{
  "arch": "dit",
  "image_size": 32,
  "horizontal_flip": true,
  "tokenizer": "word",
  "text_encoder_width": 192,
  "text_encoder_layers": 12,
  "text_encoder_activation": "geglu",
  "text_encoder_bias": "qkv",
  "text_encoder_parallel_block": false,
  "expert_mlp_ratio": 0.25,
  "shared_expert": false,
  "one_sided": false,
  "final_lr_fraction": 0.05,
  "adamw_weight_decay_other_params": 0
}
Rows from block 8 of the text encoder, named by matrix and row number. Rows with one number belong to one attention dimension. Each number is 128 + 32 x the weight over its row's rms, rounded and kept within 0 to 255. All counts start at 0. Numbers have three digits each. After the name is the row's rms in percent of the matrix's.
# v: attention query, key and value (stacked) (text_encoder.blocks.8.attn.qkv.weight, 576x192, the v third), inputs 0-95
# proj: attention output (text_encoder.blocks.8.attn.proj.weight, 192x192, transposed), outputs 0-95
v.17 100:162151124110138088147131176125121101104086149111107082094066163133102158117115146101103097122163108093053157073138080083079156076129096158098140133135132090127207186063127169134129143100138113124107161141165171068144112092113147146094155142112154123091132194108133149117176119153133068092
proj.17 109:120102142059152183058165137092186164125205139119101132165205133088121141129148139099170110126125099147171106182125119155168129144166147160081104189075117164129153100115147114105113132113070184129143096104128080172157151174116156091166079087165155134170144042157154119103139186103092183118
v.18 104:153189143076161103132144165164174146163084126132101135088093150166128154061106088133147156147125107102131159131141109082095134097077166083153140127137154128150100099165150100154134091164111150152124171136126133102070125172154069116113132149165055155173164091134198175135087117152100126116
proj.18 100:098109069167132143133078038116070202135146143107102163143149105086080181143172109138076079163176140104102071132129146166112091112126129169095110108161109152145180126079142178120182183117189077136126093140147133099089111071159131115094126126106198175113116101136106106171136077169144174151
v.19 102:136141102159145181126090153145120046148202100158082159151107136140146075137106129151117180163085104134126160074143181106134103081100164171154086103183070188164078128193095123113066089150130043152118150138086145161167119122115108098125168078165186140097123090171121099189087120102047105107
proj.19 095:092124118124104164121156125176087151088105124096124108100133141151153180135162085186074119169144101127086099174093094120120126180133061140079125142141136169152180154147093174151168066113090199143159097065180112117053091100126117119134143133090099151120166173173156184112169190175147163168
v.20 098:133160135148122112111154073198107084054128161077143136163160120092114135141122125085164126200116151085136131117094194090146130111117164081111150138126146162146119153172146175136159088166112167171102095161130079126079138174110048187151125099116081152109141157110125119120073130117165130063
proj.20 098:144121157135125094119077087056157159139136104170131072118111108126165134103105107109107105078168103188084097117167049127129127114126063155156123118143105062123149090129112108116113162123136107095142169155123199119131139155162154077148188159155111145130099109111148073165191153168104131180
v.21 098:141074109140187113133155137106123096109164170145164131159071134094122155161092124188181151103158147126165148127082156111140145115102139155125109121084113101145146118096092130161045108101085098073169072172100111081115147119057197175142127121163166159141097116111096190130089088120104169166
proj.21 106:106155137119115099089138158163141101134081140169090102132088126169142133097120108075155095115157094089168113163171117147125175191145124160132122112151129144125110115119080113087194137164148170119159158118170118162208185096161145094156087107092176083110106137093140103127157203082088144089
v.22 104:137144144131112064119126184108114144114126094136138165034115162163128120136174099100108170161060108168120180126117120107148136107065086162149192166110111180149073140111122168154091130156157108082099090069132026146111132133152139084136133132138109121143127146134060117171139148085166115126
proj.22 111:061125108119171177137078102184159117174093124149113088159125126076098144109098104144142091098165151116125081142144132178100133190197135075117135127125143173160162107151145137066183111083103134125162155206143170067110141122116082124108115118102164139106121156140212127140102108185095157183
v.23 100:101154152139108182079169167161139177158126174130131163148134159150163110126133076098118146133113124125097182096167068106093134110191172158148160158138115120159185179085112134096166096068063093067128130114141184134209087166065142153146086086171143109135164165154173105133161099142145124182
proj.23 105:150157163075176181105073088138130111097152118152138073132161181087107171131158148127113129127102158108094090146129150141198137146092135155068125127087167095139101113173161145111081115114140161165176155093116101157060208146178130050108168126137077121145105114109083134161133136125109090137
v.24 104:121139128158122126135105146156097156110115154137130141159058150082135137091147120116151049128135137164171130085109153130134043158059161186116151130123189102161116050046078127124126156104153108131157095172127179104103128105111136169090126157145149091091171150109045137137085078151148108149
proj.24 105:153077182102110113147153163158165128142132105190105106073139095129111138122103160124162131127125135117141136167165107090093179126207097129115158159186086119135098145175158063167123147148157148171126178133163073089140169170085144128139120110120096173149099128113187116134143141154131158128
v.25 102:128156150098085134113121172136073094094149137152106093113119104142128094162090147193174094134154098130107110148065152161086161094126084200076116101086131077093123104062102138169143172133185188102140089137129172147141084162110110144104093132122084104160146088109076148132132124108124160136
proj.25 108:194127160135138091127175139113168136126141174137169081132151108112173087169077112100118099109137163108179159148143075127193118126079115093102112193128089172158123148185182130091116114149128124170161208183153125090120160094136122105145066112151163182123108164092144135124163127138119113116
v.26 112:085116079125123116119103117113156184108123135132131094132159180100156102138104110148140093085168117131138143102100121123183164134149133154101104139098111113107143128144119139080104064130143133108180065128087128145162176142124160127096139149085140134077175094093129097109133171100159190150
proj.26 114:173202184117148140125104170161111100122106103156110157100122146196144142157147169103176106114137156163120139109120174141069106151145107175140120070133110111154089123124082158146148156073083128106096177153138143107127139109146117191199142124151185117152087166086145157110126073157112102131
v.27 091:116134147160111155141082147146171101065114165091132207127144117168140127171188156130154065150167151152099107107145149127115098117149079107165101187137099090160149106069138134057155159144172143116152157124169134125111071139075120131088122134128107144091131111141140142119100117180119152147
proj.27 092:118101163083156070126138106094092137177157124164122066103173138136160132112047141125156096107094131101145098122108173111122131135147137167116123076142128118139136122172137127142096104094093163123069160099115164126181183117140090171123150122172178172110085143113136100130160113059131153116
v.28 092:112083140218140102090119139126092129123126132148110063127108106157152118085138096134093132153177098140116144174102175126089122121121111109118085126118194144198088095104089098189150119086109087123077069115166098163157115161107162086112080097096171201140142103175089121113147091126127089081
proj.28 091:174170148033179166129155169119176077113184121100136174080175155128157168158104161128119136081089177105128129121113107100150110162144124112112158128087145125083138171125130131060100172136167147158134165102135093075107147107085153158150156135170149086151114079127129142114160125167108163159
v.29 100:109150153143115104145141088115096087086143158171150075200113102161114058130145069179102124081174129145089125143146141098118129149096119112085169159126155182154098089153123109109077089160128092093154078161162177138148126138101123165089073151145076108092159165073112130133165139119199128159
proj.29 094:165177161150146177121111108097130147152094118119116163078100109142164181151119132073160115101097127179087099156107142162136125096153121106147106111165112096105154145121072106105144143119110109145131188073096119086148153162102159139194183123105177165136094151139123146093128141132059119107
v.30 097:120136161129120137087065108147147128117164105182134116160105120142086088160182152123119121109180139188099133146130078138144174120127121143134097077159175129116183100140118065125078094084141166108190142184129106146121093152097197135107163178094108069144076163085124094118096107101096151152
proj.30 097:132211155160113112180152124137141152132125109079093167128081116111138171117063094092108176142112106062111147174117155135130086108174098103111121203123081154165072194087096161125115156142130131149135063101092094108140121112190154172147078131174119184065107118185112188143123156142130126144
v.31 108:181062129165091106076128132112129160200136116135078126101047171064143086186129137156127114154179095121073197152117154098141091145138178159085109144137137111165127129086131073136101134104174165132083140154140089138186108069118138142099156170097108105112136128120102150130150076110151164102
proj.31 113:125164095106181170173167161117150146124101156120141131140166111187152148135122114113147117107139183089173174142094156136141147080191116095125094156152113158106118150133140162156126108095054082095166103070127121146115109168155116147139147052170134162156141098162113100058145143144073151100
v.32 093:124117130098073187181085081102173171128188116102140203139155141146092127110124118101106125102109060166082156133149104106069109172139099110120170133148122147116158164144160110133103181162120147086155138100045135103093100069090138157060180110143147128134107057092130118087118134134075127109
proj.32 096:151097138186140054086103184116133117173158137097148079059141110108108153147094115185140132163128169084175077072120181089181144141087129140152172118148130117194134077149141155115087097151145114121174105088167159135158094183158122101156116138140167167128115179131133084208164161129154092128
v.33 096:168176180177132160109130123118101110124099103160131092141183081145125147165142142124064092092186119115111126112149120136142088091103149110153146129044112124160177152171072073086128121126088099135105086074146155076075125088150150125144120174127139066183193154083143119137101165094079127073
proj.33 099:092105074066167089094102152134115162136162150108099151152119145084108142089129132093161105145143110194110096109101098119125149084138121157113139109160130097095097074069145160188125175062108166086099178123149103156142148144120133148115145144131166113100089079175124138127174088183082179141
v.34 099:141154133134129155177098087099101148083121144209186105133093140158131100109106107076102115105197135120072141117144092149122093145150167165144072155107104095095130129116111142130107106127181136093146138142141130086086093110087149090108109147157177115121163118161173121146139100080097155110
proj.34 093:097103145169069119075199171189121148140161143115113105126166141162131173187119129222111105162093125117167119148132184132121170067084089088067155113161174154125179151099130170094117126076153159119098110072146120143188130089133095158145163104132153137147086079118095148142134170125087099133
v.35 096:119149111113122137158107149163160144172097112158140129087148152128110143113111108137095142108150179140140111092171138076180145097135135103147108119124145118147129136141123068131174104112158133196193153165076165119052151113170131100145158124160079112107092115073057145077062148115154095164
proj.35 102:091150131090092100100170107118129098135171113160096137094158131134141157111155145145106154149126131065127143149107130169141140173112138128109152092166069136082106117115169161158091126160138117073081146103124102086175092107100110182133110103059086180103103094181136102117136081150071131107
v.36 096:118138123111101080128112123129132073079157127054110204112104154089153115179112127140113107163100110135065083114163159081091100143104142138106159063118126157136130130187155157123156100154119078095088105169151158153083162115100102169123106080127072120085134125148156136105175143139178109109
proj.36 102:138107148116112191097135173154115140172112101135114084139083108062098132073099091151137162134190128157173093151137099156184150158161118167161099225131127143152144156119102155133092108141153175106131163100152138107180124116151170070142169131114104139122142169087148086167123119165115119081
v.37 097:184075160152096194088100186153135187105164101117165164151126142130140156144173143190088141102155128172089107153125172184169134100135146119173163121102058149085079112087121153094138069109187122108055141117172140170161141121140131192141121108121150082162097078102131156167106139188098099103
proj.37 097:106154100106093038174117076144166124106131141176119062119092110176146136136115099067162156184109168104172099129181086101110128133150110132112101171100167088162160141163158073154079171094106077168187147115106089106125130123150152092100100132109179147133130095094128093103125091087131168103
v.38 102:125150097124181097133053101073086169177138136116177137118116114166120127098095074104076153112156133107119143136179170080074126157121092116143117193155121106123060074116121115086147117091134164068112098163136150123131131129132161112099139108108105070131136129098111116110058081148127089150
proj.38 103:152137144106081086111197085164127139065129130132128132126127118089169113126152170174093124155134145112105134110095114180131164134087186096156138059194105114114175167126131106190105134138195071157126120049146124095106080109130080163179104119116120166161147094119145098187197145110121147125
v.39 092:103087138178118144141127152113143127183167127151131139132140126110093068052115154106112135140130073163144133119066146163123122120099196083114087106129108152135126151133092179135153127068165180135104108137128142123158096113126088163162114153127109101119099130111103107129081138112135119141
proj.39 096:107189088124097082169127115104116133050077139081086174146100075152124151141125148142122119182106186103102167148158096134081138140102090141131180114213167158083163152144135061166134115199151117162172127115077146144051130132117144078118160133146081180130177112156129137168170150126090169085
v.40 099:168101169156121146129116077069109151109096176143182133163129067112060131148146124193170084112142176072079158094087129153116132120147122134117124087161172145155145134137196119088106144080160078160120149124198151094173120194124075117071119103127150093151169124137101156150123078128091133089
proj.40 097:123132091111141112122125153187092072118163128099137063107093176155157093160107163102043167148122095161167099157127086121113106148085075124125146180070109121095144108139100152143183142148127161115160158134128112197139150050097208136148155163152103132158134133100133174138184171176119155162
v.41 104:127152105089166122130172145094158150139170164164118120107168166116150083115147154125111167090089125104080170124135107158122085122086082100118056099084170157148146113159113130149100172106202116059075168112142130147170081162078100128130148091099176177089117168143115184103132109056136139109
proj.41 109:137099146164098167107087160164079101071087134131143123115112063162139167160083092122135146145130152133174123148145111106180153164132177116113154149155090146138113166078127169135158107138067161180124078149092098129098170178146097104119146128118098121183113137167174106143158176153076160161
v.42 093:097140118147130113114081144139149139164121140115140185128111099125127143081131133089115108141157117100086152118152104128119150148155176110086147110104098157110149166154099093090093107121100099157099147078159152095146159068134180108174163068110071139092138168096109145130175151167140083137
proj.42 099:146107175111087129152152108088126141131193126119129035101125168125091110161125159165101154100120102154132118183126137072115116104070079095117140103156178099138101119153189177156148122117095169103157153169128131118125107163110103063099155176177171130084163127160135133072099120090104162151
v.43 094:096146115106119163161094110101133090133111149138034160186122194155178174130126096174153095111154115116064154164103158094102182143181106170099153185118127133186111105179116085142160150135060127157154112157144067114134167169139108134164197119098179182148145098133088119128105147131151104103
proj.43 091:132107163087180141129154134126124153145146159128219117082133131161138152124194203120137091130154144119174139094099093147155104069090105093129103068159105138113136158059142140099115092159188150157151090072104101080141147095069153159128144103113066099144088179122147153082087123131145117162
v.44 090:169180168125121164087133179137119124215176142087127156101099081156111098080149078107103144163095183062145110084129167123146113052179143070132186173111122090105163145053142099065130122141106119113101155106111130132133146092132056106097167092106116080142101162157070126085150092099105142140
proj.44 097:118099075106156135132086153143152198082122111154085091111185137084175113104116160107117132079138097191077179188138093149140122132096112162135085067140159158087109164199132101191124122178109110121167135150146178110122122153116186158171074174171115166132125129149122096117174136143078098100
v.45 091:122102105141102118162142085148155154090152085182054103144105091130144112116113074098179158151152189137146072117166101087061156083117154128132144134120085097159142130110106182123106120095106148082089182171154148130165132129112076091162130171090099166148151121143144142115109115077091155082
proj.45 094:088136145075153111129144169147069070161171151122148094127142138093103134136127187151118095095132078176143171147107113193158112085102105141139131149146173138117097106081181161108168167099081139143145175113120116105112079160174217119123117086125148153139140165114117105120162101126161119181
v.46 096:131065105146114142125075093075086104180153149111112094175137150154166170171163126176164157166106175083137178078037189135121138112121140133146112126102135116053124174138115118077180109136117083174127130139121130102089119195128125110103145142122167123149160152155116133119101147075106085156
proj.46 097:146153151145157079120175148124160143067114105168174168114141088148155111174152114098104108106113094115103131179189085068158091154098168125101177123129134120154115091108136164176091093103144171112106121133073159116179139070112102147089104098088152134127082137137170154107119080149101135072
v.47 090:062119148127133145134166184132156149152186104077141141095106117168135076116132135129113187117159170099120081170146138068096159113185171105119151125091142064094113108141091120127158161126149156146165167090150183127155115149187126152125151136134108153140173105097110099130108173109135123089
proj.47 102:188145104139148137118172129165061124111111122146109063107185142070143162143104111162125129093086085135156120102125139145185136124076103176191117171129157181097180152157155154189099098177135103137134128117069080096099103147149131105147096104158154129102090131165124101139165065195093138175
v.48 092:165170096086122078178090127133109075083138130126148132135134103150137153087174115166107125124137099193085102127149106136175163094182128179091153179131055167153148096089131067167105136065125175136106115094089105101136099147152075163078156186145128107174110104037092190147058150102134175135
proj.48 094:103104058153093196093139123177170138169149195151127183135137148140131106147137124152215111165094122084157125171142097152141154096121158134138082067131175069092134100114152137164154145147103121152149165113059169115136141130127167104148070122162136173110118102171202090090111153103137121144
v.49 100:188154116178151102164140175145084123152163186110197078108078114078117141175106099151136086176088184158135144129143108120156103125121137145125094109093101166128175203084112094094115101161099145154089189119112147086109196117167118124126138143185103092068130150189173123160162173147142166148
proj.49 099:163069135132118127093067136093166101070080061101085100142185153155086139115130203064118142152143110119121164185109098136110147112133142165134141119128140129127112059108110161164105130104145168142150083094204116199150076088104138135109088145083114189171129092087108109132076077106097092137
v.50 099:136090165094134082096109131155090121184168124132161093087068146155126074062156177109081142091093121115135097153087156144135128128038102095183168164088110090088131122169149158116164111128063144149078112090091133138146181174132141163126121186107082092122150186124097138162111107041152104090
proj.50 104:139101106183090176127112117132133076059056099076151124197153124116170126161135108133191140153160144155130165110137141121115126155188084160123139091158114119178105080122098131163113173143173139140159118101144161134109066072150120067180085090143161164169127091121146063177110100202090165182
v.51 094:127204088095190101100167127104078156119205157167109134093063116111133169134102103142115098144167107156216085123110103133131100117156093117129144130137114131137112096085186142092175189120129166104141153155101167071129125076066105109064099101159074121120178098121120069095076135118123120159
proj.51 100:113062204144099097156111146152160067163109079100091118176175143122116092124135088144130191085118095143091179164143177165145124151113169124110075109152137145150102162140087117122128092178148102158162111136129074170091118145170159163197150149186188129121087122168096164181114079129085138132
v.52 098:124163129100144177080094145122116175115172165095085161121151169112130108179156161092125135166114131084145132119107154097097147111164091058050172106167118143154123124079193145110117140114087127092094146112129093134170106185093151136154089100113113125153104170128094077125052064186159147097
proj.52 092:129136077162168091143199099134141077103126143126121127118092168100128177101084102097088161108202140116149119120107091151147126173085160156178072130072145110150149125159078151159148082131143168128116113079111155105107154144153104102103112157099142095129128098150120170073187122141169157174
v.53 098:133109109122139166165156104098133175156093076142115098132112130162128123099131074122164094134172166123140103167134136130112148142128119097164090110152146122182148070065189119132133078075063064123120095109139093132105146110147137118097108079095157126132086175158145171090144130103145158113
proj.53 098:087123128108112121108117146185125077158181118140157147142123111071137155115157145118111163107107146136142170077111159112166087114146055121091099129110108126103115091190110168139182167185171161089095161175144155120132105100113145105131078189140118154177195126128120088154097108154042147165
v.54 091:146083092116107113146160116138143104117081171183123114116119175114159096163143122151154131074129095155164130175171088139127117116144181069087148105143063151088093159175140137075097104138120112093118073149091068119157136112056163149148077128159162136143088176092177115133133090157065151142
proj.54 095:141159117165176195135125105108152114144178100094139174140170080121156174119105154135117179160154155112142130070125124102156090093097044160131131120072190088140161101096149127180159096096161156155138160126116186139079128100183160064186158141118154145155165098176119145131122126127147145119
v.55 099:121196059109158157139192178095095128173105084152087068139096114107104108211158185123127107075158181084146162132175083182162157175075102119116124084112090138147178175111170145127120073067127145140138106091089138160157091131113153101148148152139153162118122106190187123106133140073135127154
proj.55 107:139068149170148156079065127155098105115103158151177158153156124155126180126115109118075137141094099118104101152071123078108103082127166118110107160158124099171102116129088175090147190169091201116114073091140155086099174146148120128164146098097152096114171149091106167136159122176069141156
v.56 094:104166138123143150108158165146160147114132120164165169091148180055087155111184111148118142167058137166145182085149160107169167096158166099169131142168077160099112155130130089115095096122134093139148161108115096067062169120139178114089180061115089103136103106076163171138093115153137114108
proj.56 094:182075148115088141107083142073117153174131168148087089142124079187154136157087135169039135081159114054131154128142143133115138168154113176074123097123127116138176127099112164071089142176157148142113103139117137134170099147114090140147150166143114173139114157126113091122171128123115157130
v.57 098:092153147161185147107101076123115125157111117082166190157104163133103124140154124129137105140110107153117083130194119115172145157149158086093186100208109116123122153156066144152159172078087122174067089166096157107140169092118145131168131169206095134100097097123089191179114140159115121137
proj.57 091:118157139158069137170087109128160135110186176075095171107131132137122116113099154144128176174201126129141107104068161198085092123149145115132139162098151190138105086056130092117072118089199094144183146076136099163130092148094106127121120164105142130148134170139119108072144146138101146128
v.58 106:111091179178108097135105143113160086098129111118098111175143156136135107145145160096117087161122136090156113132108106170077152163112170072089184142166187141143106169149145131094158110154149084123178082093145170126069081144137147177098105160114154091092195088114123122069121142145108080093
proj.58 111:166154137084158118165108085117137111111158123096158151121107085071089105091128132127199175103181184175134133129124148105175142150165117179158108123061149142093140069132145162173137168104131158101062162142154148141142153117104115093158101093144132173144066153137146169164177167126134186138
v.59 097:135147122080154142144076202111122162187178076112154121156147141138154119146121150145157128160137162153169077107119103172102148109107160162114129150121112161119101119126156106079163144156124064157150101117166141160141176084168074114146078128099052104157109165137165102092143105094073093171
proj.59 101:168094142139154088193148079161138150098161139097116078078154146146109128136186162086104125117104084095100160111142155066156136138153099100169129129154164156136115121207124086173099097093100182152146187098135150131104117128099141100120170095129183160075135081151081132159103115087154156146
v.60 097:166140171193125149111129166148199136174097093105130066078074172124156075134073149147086173178078113071167092122120080153120150054136178154096092149102088138112102112146093143130127110121145096169170140152178138164138123179094138106126118164133141129136154178125157137181156142071132084112
proj.60 100:088159109096182190173093077129085190106154181156111200146213112161127159140161149074180159135135147179071165132151148135177163118165059103107180124133162117160137117091117033118170141171141187124079081157052127068085083145124093083198118111143127117189123112163134148078086102137105144138
v.61 095:155134157182137093095085097159111134146092159090112130153155137180146098138104134134135104148127178097074137144077077122188101128098158166154099134078184109164083113144127175155110079100090052176173125076165162123156129117120146137137136180177084124177150170100094113120118090084104118071
proj.61 097:135160115130100183144155145148151091121141150130147181102117108118063176081140121174159143124103096159149103107173123139148157118113077097153191115097088104115171099073133115127123155072126197085075137154137099154107159137099127114139147062120199146124113134156146149139152133122112124143
v.62 100:115175094199152103114134150124169120118117127178175097140140065108134176101158115130190113139100154147091188124195129078170133137128162073086148039134127167163156132146081155127070102110138136096137165106113165096150140101147124104145154089107168137062074126180178160100114124156123098149
proj.62 104:126072160140131163102095128156111086133083182114124096151144203143108081201088136115034153161174128115155129140087073173154102110144132190150146172112164079170088111076162180067154168103144138101128078156153087136137107161108128145119097176155090152181167141129125111099128112123121137143
v.63 095:094093111145107155063125188095162108159106162111110160108080146123076113160160182162116147110152147128156166148158138110176104096128115118106106175121152146159148096108123088126103146151171071124153152131131170171203102132094079171116155178170102107155093159161164084099071124105166147096
proj.63 092:085150139098167121163136091165061131114119158144098070175130119172119124120096122120127175114107128111102097126086106103081145181158179126126125112145126149131138119121133200139173168106071169145101136094127118091089115147142166146185108073071167109098124125137111180126164119151072122166
v.64 100:159152095078147063101136122062122101051176140077168093121156098116148126104192097114091156124106157093179093121132083152127122114130161167094131133093156182170130109150164162144150078136143113140072107142139117176169106091167192176121159074168143147061110086151156103091175130154114128137
proj.64 098:121171187174175156183132137184156142146117118177121148126103085082131166164134170152091135182093103145077183126128197101137085170085131081166153122166130148114098118127128092181105190138114098116153157142169123106166144085102098121066098151151135130186111107131101149102079097121119136116
v.65 094:170111095111151120181091185125048096112056146123186127084149166147129139159159084134087136155200138162142148120158089087142115136108077161095115072088111108153088159147128154195141136188161130164152123142106103190144112103094138109159097088139132080104100097119131120122091109137106185162
proj.65 092:109170127137131137079198087147186164130170078167074129101177086175120096099109164163123127093100176100087135120190150130149131151077177119103110137102153107109113080093103136110116111086095135131135158184135099068160166116163149123158174150115165173137165132109176087135151191130150085147
v.66 094:133089157116128149141094135059102113098092130117107097090160153147088143190156111119114106102106133193069163081093097122078115109157133181153166102085146087177074108147207115128108117109150096225116142118161133134106194189168064126107139186160140164111104119086106162122127106116170197156
proj.66 091:112137079162126151092154134156160123124103172195077157121162093175189101133178157140148120101193174070135132152169124101183148139099102114137137133109116134098167131105069135189183148151157130072125076146150109092140055105137179138156121102116142160100149150120163089147124155171149063110
v.67 097:099124165127140126153118120093137099091159143144068094148117116090198122145078102180113163076087072113148133068178074133124101155171188174092158183121192163114121065144100082048158182125179097135179147095087166076103185111101156097174159163174112144134134118146135173066133144118159138185
proj.67 096:161123132128098166145086149183117100170083118128168097102111176163084091119170156125169146155120165160127095168070133111075121094066131083095070071152052092142113131106084118207110076104088147091082102102168099166135111108099077170065117131103145136167176172164139130183165125166118139117
v.68 101:156084108140112095122118120124171176134172165132165165108187170118137084143157124120108074101177151140131117104136112139114109169142121097126063086103078153182126090158071188120117077093178137118122074122164153113149116090171194092077130091169165101071144125126177136155165127083101140113
proj.68 100:118137145098187145102172097144116066168105127106108131137097112152156126072116091161188147117144131197153166103144082105163173148149123149130220129157136153088115117114200083166079111141091083176095188175083096116077102136120081103182104156136080099155119094110084126107097099137117118131
v.69 095:123133108192072132109177124110175186177158144115117118102125121132149174072086131093140130108134117079144087160101148163162059138121148072186176098170141145185138169081090152163131067088148206136137179082110063103090111142090103160142105092116102087134104175150087088121073097158103149130
proj.69 097:075108084088130070171106138178141152093123117115092145141139107124112108138130135137127158163155146131095108103142140085096110099155118139087106126179139119099104133207179115060103197173126074137166047158099221209059115110141125113133075136163136145150079065137139166158210176128135097125
v.70 093:095146097088150140100185132123092170073163101126163104127179135064150162138165199132097136168153099133116144135096137169135119123094143109133077127123076112128136076139119088077145098117058141174166153129157148078175161174149142157144100157099146099118159117132097127158133128129150095141
proj.70 094:132118107154167069173068158150181135120088206081168144128102062179112154149119107109142109103107159130148164191141138112120192123119120144114135123163158114136145111151098162172154190108139117079075114136128113178094135148093170118085164110115141156161080155124084146146088095092106157116
v.71 103:143162148158146101120051093192069149132167147182142113108105125132173161122091090099128157162123075136110171085079082160149144129092111102130161130188126113162125148111109095145108099191137147155116117171152119164092111128089086081093119187151137174096093096094154114189139137179092082155
proj.71 103:120162106103059083101176113110183106193111112058075167101094129112139132121174166112118126149161126133180100159169169133128079156115187106117135158106153149082102135165130156075139134151173109092137121100122147112158180082168148133162144031098095138129152128167091123070135097090118146096
v.72 095:150129103108206118141093070154120103136111146176114103083099135132099139092133203130163164082119158083190121092086149103160113128161103137182138081118156144105085081151145186128107061042174160097143089148124085177075164075142084170143128083150063176105177134163176174146076111112123152166
proj.72 092:068132144116071156129170180117163155094153144096131165168144138118134152150112064098100080152088135139070118172114077102103112097127166126089152180148143087129169201108100074141122191186114166084161157105158193102134117140073147095186169131077159125131096158117089113099145175066098128081
v.73 090:125130162149163126119147167081156155143184061121105144065116074182100081109134129120126114200172144063090141071177136095140122131102159152096123167089199142121142138108084154155114111098097158082116091137110128103111139081121078057119101165150142099102067120152128187187150139152161115155
proj.73 100:112073133128143154067115182170056097163100197128134082158097153096157124148149118089170103074090095192094092152109156152166158077138100136091123111174084083136157123145186132137143104141178147166150124096151149108144135147176205134148134078089129148154172091140130141118097100120124136082
v.74 098:108061169138127097124103133125126157111176110068118102160109167116154111173116164081052173132134117149159078181104116128058121116108142115133101120137183170152102092126110137100075126139082145174111104157101175158157089133186145183188152116118132111101104111091088155088161177070087127170
proj.74 099:117112130119087141128099126119089064188089138211175109119086151122090098080166105172169107167102122131112174089160109166166106195153126177135089143142065096072139135175094113162163130115197127129120143139145104079102149128059139092083094163101093165152142140129110146160127107184151151096
v.75 101:108125123156127101152066126128070153114119102177133109143168100142151150117148108108107082136116140140100109086075175132097137076163099144153160105087125114153118103129144149196088095079136140144061079121139108129166099156147144156112120078143160072144094129103161107086136131090146176110
proj.75 099:155145109081166176092182168142165154096125147088143167160128168146135163184169181070104135147105100159191135173155124131171104162154131088056118118124175120171168159099098153071138127136086163145140156131107130107093178108135153146078102183170111190108169089145109144153119102150095059089
v.76 096:117076087152170174102131105109160087164120119171107161165169118137102116153127060099137154140147144087087147165166094103103079117148120107087180146125124116097096125117151107062116169133098106137168123143108165091154099111156059099148135155164108107135122106118163134097055162119102103174
proj.76 095:104144153104053065180164093117095128120155086083134110100085115079112114081131174165066104100126157173120137077143166118091142108161130115195132110109123170119127208148142079123141106096159152087126093161126122117097137135123153125133067077117093119061154134153144118186177158168151112109
v.77 090:213110145133188144153146179176134140165106127173130107112083118105152154194169113162113080120127141111088145154130134182110169121161098140051133169104172130123080098143132141103129153086124152092202154167113137108149100113132121114069139074158077122144057173159199116112109102140154124126
proj.77 090:080141135141102093072108119122100165109145191157119115153122162153157107108166151112119153114102103108138175170181154065172101142088118131186160126144149099127155202157123174160093153157157127167064076117132142142140132162162142142174083122121102112073193107108060136070177158093093138106
v.78 099:125220145177182121124111147141138195158156192187129113117152108133182167118144113146105130093146157174171110115196080117129097104103120119135118143122071119161075104163077114111178175090072118142144072105110064159079072160099120151122131115123123181141073122095143123144115096186147076163
proj.78 098:151058120114067195179152109143099090098107119082113135151151162177103141145124110152120164153077085139082154087094180088104124152120121091116188072124140117152158157120178093178086111110171149117168164158070116106146187107123172082140159106118096090125184121153079127179157154086143154146
v.79 102:128146100146121127087142126195106091162128129190167113120152112113129168160100104156171139162081157154105133164159100109109129083127107093077099077152169133088114086138070136121148092090168176115136116115085174096097189167115098140168117129099130141098101117158129124087090115143136161139
proj.79 100:107149131055122146155170099089075154070159138063134128119156100111084116095144144142138083095162114099112120100111097089121093137151140108171203146152115149135099140089209155109098100115105089109176098170163071139112080138159121180167100140090088150132175135065131127085144153097172114139
v.80 094:171173078179155086092061125145088169178136110087113155159156127099157154108162142081113061093175213099156152151116096101144069184125099128088121135096110097118145153185070081126094106157095098145118084111112125147118181094125122103166087122179150126107164121151136092069139097108120111171
proj.80 089:103091152080097181184187140148153067102143108133145103087120089184099066134092105138081164117112068155104121108143118097152166104148137073189140094129119123125123083072202158118150174085164093126165177128134116144172108183188143183118162111119111091158121098152156132183083143149103112125
v.81 098:182112079170057165170108111141145146110131120153144188109143111177089119132146126159160171147159101150141115131192149156071193149126149157128124166105177143143162140129114152054105085101188091146077111175149199141174128109149111161126118111087101126102127106125123075163146069115096131101
proj.81 101:116134155104172124092131152037106128118149111095085089166085145039150090139149126140082159108179145127099150109152110165156050099122129092133157099145119149125062139105086119165108115120105164115183139084118062091139119159133113090089092184193153161149132130139182112087131144093126108134
v.82 090:130163120157130158118144055117078113165169142114130111137148098166110120127190168165117089081123146138139092090125115133175104141187108089164129091094118127116082146150102175211126081158161119150147160111208105083067059061132145174156091137202156085125135161101102088148133190148131176122
proj.82 096:156081112102176074153137194139148174083087100156143181148100149105137180163058113152116155112171124087105157179093198120082122162105097141131126168148102164121178098089152116089100170149125107117084112129057132135205148194103093124117157193106110140108095098136113109085187098182167089108
v.83 083:123159156089066129149163176133202146118141125141125120147173199115093093134118126116058126114153067127096131144144164120076159139086163055144115079141087133143111169139164113134091183155147185084131115090126113080135096100096116115144134168101098082132130101108092130110124097096144146105
proj.83 088:071143079136162148171122082120079188166132137078125104061064087151102154089090099165107154166123152085160141088158119108155150148144061189082127163132166140109172096109092151122152092121160076194126145101117142174104123131087120113117091096137182123165133095089175137154065159177118099161
v.84 102:168123160138071139135126184143177151113128130128132128088135146190184122098088099086143159109088118142089087104159123112162143111082113209120076125093090115158122105079142129122098126159169122126120143108159094115119099142209150092113117087113138133126091074111156135116106068153072107133
proj.84 099:099139164114190139072099114166119185081138157144152118189115181121095107126121176166104145175161107137120135166142097148133107145141117080174126112143156127112095140126087156105167124072081146185099108144105139119146092145085082095175081172169128115110188129178083122145130170095136117114